config.toml
arch = "transformer"
model = "self-supervised audio encoder (BEST-RQ)"
dataset = "notes from a synthesiser with random patches"
train_examples = 78125
n_mels = 64
hop_length = 160
input = "log_mel"
win_length = 400
codebook_size = 1024
mask_prob = 0.05
norm = "rmsnorm"
norm_position = "pre"
hidden_act = "silu"
mlp_ratio = 2
head_dim = 32
fused_qkv = true
bias = "all"
qk_norm = false
parallel_block = false
inner_norm = false
drop_path = 0.1
subsampling = 4
layers = 8
width = 320
positions = "learned"
init = "trunc_normal_002"
residual_init = "none"
optimizer = "normuon"
muon_scale = "original"
learning_rate = 0.0094
momentum = 0.9
nesterov = true
orthogonalizer = "polar_express"
adamw_lr_other_params = 0.00079
ema_decay = 0.99
max_steps = 9000
batch_size = 128
epochs = 14.7
lr_schedule = "wsd"
decay_fraction = 0.4
final_lr_fraction = 0.01
warmup_steps = 900
weight_decay = 0.03
adamw_weight_decay_other_params = 0.05
Rows from block 3, named by matrix and row number. Rows with one number belong to one attention dimension. Each number is 128 + 24 x the weight over its row's rms, rounded and kept within 0 to 255. All counts start at 0. Numbers have three digits each. After the name is the row's rms in percent of the matrix's.
# v: attention query, key and value (stacked) (model.blocks.3.attn.qkv.weight, 960x320, the v third), inputs 64-127
# proj: attention output (model.blocks.3.attn.proj.weight, 320x320, transposed), outputs 64-127
v.184 101:124166138150093144121117177117148147112109117145130127125119099148135157129087139087120126111136142149139142078153171150086144093125082099121118099155131104157132179116090137146153102129098105
v.185 091:132111104129163147109145120082091093117192097117123104108118106149116145159094101115135150134142157163097142105127150170153124116134112146129154162110128111177135159106136081125104141139124151
v.186 096:117140089113088142127136089140154150113134144093095114093099154136094122127137132136085169135105144127117127125114130130140128140140162176149078123135088103131128117169116113150122124125140139
v.187 096:126171116097107105121130171150115154161135137135105114118113151106162129131147120115130126108131172116133121133120123103174136146128092100142097135144108126094123175171136093139160148120134128
v.188 094:153120191131146137112130129145108129093153109159114163044098119141171152102170151105099129148163137162127107115146171116106124151114136142115142147153119090101119106137162163119141109121136131
v.189 098:117170181150141121171165121198093109127124146110139143112149145135120160153128093159171134122119077162137118131180144155108161153122124115141143118149050135138076124133149114095133159102175159
v.190 088:087110128106145128181134153159106061160100129119126094153135123130115108108139140120096129115113106114127099116072117178171140144127148085116128104135126127145120194116117132124087099096134125
v.191 093:149135119060140170123134132148132094143136163114103110119140127155132124142141154087135152147124117161119101133118141157108102165127109162140086104129185101136112154151144084168136100150145138
v.192 107:100130125109152128118144152139168173117158110105099124106122133150119160111154090118123177125119146117134131124140104143157109151122092122172082118135117119116082155091128098150122139174106112
v.193 096:141109162121106134123147126136123112121124120164157171068137103129123127118137148126117090105112122182131101107116187147119098167177139144112162114134113119125108150107143115144143098130095105
v.194 108:130156138115132120124108147155137164121150144141150123118100081110120106087108141112117149144135115090134129148149131118136131139095117144119188133122112088130123108124133182110125140154172172
v.195 107:121142160131083158158161123165112166166165133092125179143078155122099090139126096131111063095095142104117113144145101128156161137174112121153160127115101138119135159135089112128137181168148105
v.196 099:143096114157109139128136107094178117156126157126149140076106134132126122119159170144127117154116126132157130066109152119140085103096093133159080161104150079117104093157104114117172122124095122
v.197 090:118166092125106084103102132091125166114134148168130146113137128141120140129104169111130100139101152099111165131147102094102111137106120144148123105108107105127138133126112158111147136121116165
v.198 108:128159159148114115133119101136143114111088083116125129152119163115113102152109146104134153095110126148154109145131134126137143152130125145117122116100149137123075101098122100139141128163162139
v.199 104:140144108111141142128151151128156142080105180088125122125144165132128100135119103140087068135158126091153115120149110139101116130113107134154117110160192162109106124181151097121186100106164152
v.200 090:099165127146148142099133086122129145125149162172169144171153122155121103125127093151127144110152118128100134165145127114098144136102111142127051115125130135111159153080136157107127151152132086
v.201 113:097128120177148164102136121124138142129130144141139124095130178120124165129143134174145131127141153126117120130185112138130120137128114119110119104139138126125072146156154106138118151117136107
v.202 097:132147120134100144150163138088125153102136091122132154119104096124155122096164108099105088126140122130138114157158102123134104172139145175150152142104134102124117080128117144108143131129123128
v.203 105:123116107122127100149076168159167150153131143122131115107099134119128137114140148110101154118098084121177148135142125129124079141129150185116108143135090136105076112136100119157103123179108143
v.204 104:121096136139101157149144115105096129154153107077150138113110155103126071171120121129145121134144151131150109143105127141146107125160125097098084120163144097145046160113159096139157103143116120
v.205 112:162136119118161133123145108144135186136074130121085129115154115128149141113111107135139118115148098106136108148132122131149123135110153153172114141141162148142144159156126183076143121203091174
v.206 098:139157113149142111123136090140136148098146122137136121067138185143121112173120114131144094125131159178147159113127116131131137110133177142124128116118149152130135147149163137151136108129114138
v.207 100:172139087150127153134139082175140113151121170158081114108135142123096123169098154143148077158134124123161138098127118149142111095083154073115162100070116080138171132142101161130130113153161153
v.208 101:144117122143131135128110146124153151153141085096117129102124176157171134142145136161111133106177132139121136110113150106124087110115154137123132105100128156146147114160141137133114144083125096
v.209 108:127147110103177114136107151117108120131151108118149146134148126132103075139098115109147108115152081143135110098068122152114114125101124096126185138135094136107128127150122110133120104159109120
v.210 108:122106110129128142091109106125136128170129142133118117090131131142129109090181119100125101114159132141162161143133140086091133127109106186156113101100130110122113141167109105103142138148138142
v.211 104:114183125132128132128169127125118107138139098124118160115130148131102155149132130145153130070110153116113118104093159124083152109122139088105096129142115154118150144114126082161116135140122121
v.212 107:151096137110107116153100136093123141129131090108164125189153129122148115097154107123106135153167140153085100156114130113067127159114121160106124114115160122154181109191154134115203107102133131
v.213 101:107100068143113127157068137104137127164114131119152134089135184112124129128112127180146128151143124106140110109126100143120117117110149140174100131124107150112131153112111126103157087113119137
v.214 105:143142097125145142135164165131096153143104080126121149128072131143157122123149137144129175119118123089084096164122104127097152160181112132122121140130151176145156117136145094146151128178132123
v.215 099:094102165151140136122106129107140076115123121117128101120167167136147147112100176108109148120101093127164097145112132132136150130161174186121140109134139129111109149116120125063140119099085123
v.216 101:115114112113136146140101072131129147132137129112130078114126163088119178130150131138127133137092111119139102154135138136175148105167136175172119127163129152146102131111126065123167128147174114
v.217 101:140115124132148095096161132162149139146113111110117136141168085159120093097150138162142106121149105131129131151141142118137167095148137114127139107136103151184141063160111120219168100133161134
v.218 104:113091131177147151124084106130136102130138108130117102092138125110118101131138096118130125118145106130164149149113098135098114084131147118098142119097138197111128098146088138133152138141138090
v.219 115:130104144171167168124122106086131155162142121173131110109163169104131171113140143131126136132093133140139094112139169096167140128174114187168124121142146163132111099102139109077141112105114111
v.220 102:144142096162158114107117117142136116128089118138125136118136120112137080134125091147138160151086123112148127102154157138102149146096113070143143145143095131155133150101109165144133097109134166
v.221 095:107141149118153067102150109116121124094129185172126122148112148121114117147192170137128122116113116143127097139115120157116135109123116168124136117126129173121133142161153158130128133122156137
v.222 114:154148144143099094113098125146134133131139106100167137111141141137121131113126096099132130120131141145131187129099144144104172140123125107125171148128128117112125123118139096166125164127162140
v.223 101:121113129165152124133128138122110121085100114098142140153168114103184190159114146152124198116101063163139158150126110141154103135128126103144188160155121118119144125147112106083102142111163150
v.224 108:118105096101123110110151115122089150136147151118116101112116185162122139102114112119134147134118117096163113156101093119140125122122179098092059110109130109134123122143121123154140126109151083
v.225 096:120126103154103154122110125140076102157138130125162052141184139119148085091134146107132156138152136151135089111149129118119123099083119175138125146071119101104129094151147161134096173148150072
v.226 095:074152162147172134131125129119107141113106112146106146129099077125117122163102140168141102129125115138104145133170187170148105148101165141105134120121174147131080115145115139111111106131122084
v.227 094:117189116108176153104095189087132181178132160125145137168172128129118119101100120123116126161139081131103099104129087136099146059152145110144119136142170106137146175169089068152167122118137086
proj.184 098:116111137086138130142140089151092113152137112124109123122106164111098135111165110181170101118156153116126112137102099124111107141139149149167145132147142140094118098144154151115101142141179153
proj.185 093:121163105120144094100139112117131101104139145127105104111106129105130134148132134135127160146111174119138109136123088080126103152100157118140126091123158138127131111166134192073125143107159126
proj.186 096:131120172144143123133123208107140139183140122122141099125148092103116147111146092157117072140159122114126114138110127142182143114093139103127163170120150133130125105091141138170163169092119131
proj.187 097:121097133139147163120135119117119158171080115153117115177137102134155103109150134079139150145120136153112139168119103114103113112101141170131138118121191137147132108088136153123123117135089128
proj.188 093:066127113161142124120132121150136118142150125121195118165157095167118113077106107110097118126127136097109122106138137095132180137118116097134158162134135084148137147116095064112126146120112118
proj.189 090:087127114140126143144107152114143129094132126115144157164104108129092153141133151149096097187147112102102123118153139143108142129150104102118144118154118107126197149103147128133119103135135094
proj.190 090:156140156095125134116134090161136118133131097186109127146153118166125132154139122128171133147136160127140152138178149087107083143119166189128128144129145117144108110119114153102145128168094160
proj.191 100:077176109147115124162125114120147138156122140116151134149117111106118135139105146162133095147167136073126139148123130176123096098111125131133133171127092099115100111084133185128117149095117113
proj.192 110:093089129130107109135117138155145104160123100152162145133093140115117127115093141103111101090124158123148175109174139180091159118138164143120162144081122112142138105163110178112118113121102112
proj.193 100:135134100128111118088130109127124148128147161132098105130109144119079134126138147127120143103147103106126143122073118123117108084129135122109117135114118129100095124179124146152140120111137120
proj.194 107:146105127155151169185143106134084114154125086137151138116172115140174153146103131138132135154100143130117100115109148134101131118137103126131095080136145117174130097130146078154125137084157114
proj.195 108:204145143143152114111123120116134090142115131127145137141117142173206147133121099179145146201140122135147104099135129136112138135113164149138126133165156141103177092177126149123132097133126104
proj.196 100:153186103139154112077133128121130137116145104132135102178091157142104119119154095145103133147134105116138105117122085129148147162138140128138135102146100147099164165150130130138077159105089133
proj.197 088:159090135137110156155099119159112084127135132074118093135140127098170135108145111111107116124120103096125108146096122131161139093125119150113133119125146115139088100139114103117136148115147163
proj.198 108:145148106121119119096138164119130181135145173148100104118165111144139136138132133163153111144106109152131133142153141103098132124107131130101124080112106097157165135162135114093145157111134104
proj.199 101:151122128105149134107140115106071127106134106114129088167090133073131124130127051068110190122091127120097148137136146175161146129162151124097151159120094178135142130125124116178089162170097143
proj.200 089:200127092123151099156126150138136116139149130110116154088101140128129103114103134178129125147110123134158147103135070157135120122143139110125142120095134141144115147125110106124117102127180154
proj.201 112:149113133122118109212135120122114125119121165128132124167161099137133137108127135137123119167156110150115121121103137120126152177146097121142152154134136147169115124108150132108121128159116092
proj.202 094:096118124182120140106131082098111105117124120103127154150146135137119108172098116097118087127126120179173116172127201099131119096128122162112123132148125130108142151147161117110144104125151086
proj.203 106:141144102156137141184126132106120140149135101144085107143129140138133107114161153159145122163139147099110110141124148098147151117181126072098158119130156115120143140123146130117086157126113137
proj.204 109:132138103106109079125109138147098124147082135131124083158149116105163118152144128126148129156119120149137131083150101104099159148130168115099127138109101165142147155138093138114104105134125143
proj.205 108:107084157119108153080142165123128093118175106130147144102119159127128126137134114108159118112115172156092130131146194180103140134109153137117141105139091093075139084110132084132130139121098120
proj.206 099:128107133098108129089125183123111119124135134096145131165145127082128119128126122159128143132185127126109172140115137135135118141134074117148124165139116143141104132114093087147147146140112171
proj.207 102:155115143091115162082102139125074098115100115149142113149146118097136142118126125085110127083084155132118062158113135126148138172145135152140113127127161157108126122131147132177122157134118131
proj.208 101:102105118124128105120134129130093108128139142128173088137106127120127064111170170147164128120116148123103128111094096139104141160122116127143092129144120108120087090128094145146162134148126131
proj.209 104:149099147109123099094165144150156129120131154152109091154125150092138138085119163111139130099106131149133127113152117073139172130160127133191125156164139156146136158133151126126148141115133160
proj.210 112:111154112118122101112153125140126166135120154113121135128113145144118103142118140130167135151090161094170129109143105120169082132147129092132115135140136115143137118103129105143094131127126160
proj.211 109:107117114126126102145076117139131129123152122126157104145085131152151048151145147140094131113144121155123135141121068112138118155098135162137126121159143127128131127118165139120121129116178119
proj.212 103:098140102128108149100138096120142120130075127094114130113112121164148107115121098141131107134104109130129120097132168123128097142152103109107122134146121119109094103112128125132090093128129146
proj.213 100:120127114113139093190157128134117119113131157158108147132101143099174095119134126135158102186119147161112104153129108124148165150079101095115139095147132108156162123132138103113076122130109115
proj.214 103:141144151116160155078101082115124132127116176188120126146159122130101137110150116135127104123149114137174134120159144084122109123106102114089169110149148108101085088106129105162103088077150170
proj.215 102:145116106136175157160124128129134169162166148148115104170135124098115115117146130124130135125123140102100157155145170134153130135138142106078146132127123103121207127141147144143072130142133133
proj.216 102:082119105118075106144159129117104164125157127131097140142120099179131141129117096134109156120149127135114130142145163140096124163097124098103151131121145115123208120147155139168101144151066118
proj.217 097:142104138148121145138109133101125159133118133129181177129087173138145155146172092158107133122151132146107128141136151162104132137141120133152096126102165130084167147089120126098131147115100139
proj.218 106:149150150097114111130173158090101178142145103144139146136125116144140120140104139136164125180113150111121132141099126146137121115167106130137126124161138107127140134103154131141113073142132113
proj.219 114:111150088125105131145144148148131126076161103133123129138125127152109124128151123171119101156134132134135093144098143141153124141073161116079125103113121086127174130146155120090114122126156096
proj.220 099:142091157120110149115125170128133131129098125106093131122134122118150147089120103153089084149131155154121106139105105133153134119126106119156142102109128125138153137116134107146074159112126110
proj.221 096:162143094112161194161138148117151172143144131107136154138144114132095167133078081094094127162131126081137143126111131103135103156147139088110113162147137153147080126123112120102168111152121144
proj.222 112:111114139114112134096139102136167168136085208137079157096105127115152132144132154176135111172122115087127117157128099114121098114142147128117095122142173108147118137126073145125135075109127120
proj.223 102:089161101125079134110122060141111157135101120160108101082115123146073136067112110151139094110106151154137104179115147118121156134128123091123119108136139144180125149087159122144169114156116136
proj.224 107:129108102125129141131093114125121127096129113086152133173151109076131145144077125149118114110146102123107126133179108168115099075116110125135170174138154129107127130106145148135138140136075109
proj.225 096:144128106093177125104136132095166167077110102153150148131116089088098162146110102175081118131079129146152129146151147114124179097121107092157134118133102146154177143137124117103106097118142129
proj.226 098:123125144131084161107103103101159104138126139150197134119130137164145133084158125131149123101148167107093151125152139113151143124121087102140125150115128152155160105110115093136120073146143145
proj.227 099:168118100163086129128132117133102094088130128137098086076090178136092131141156115135137173123136102131155154114128183139167117141119140149146128123117086111113115119085145152095109153159085142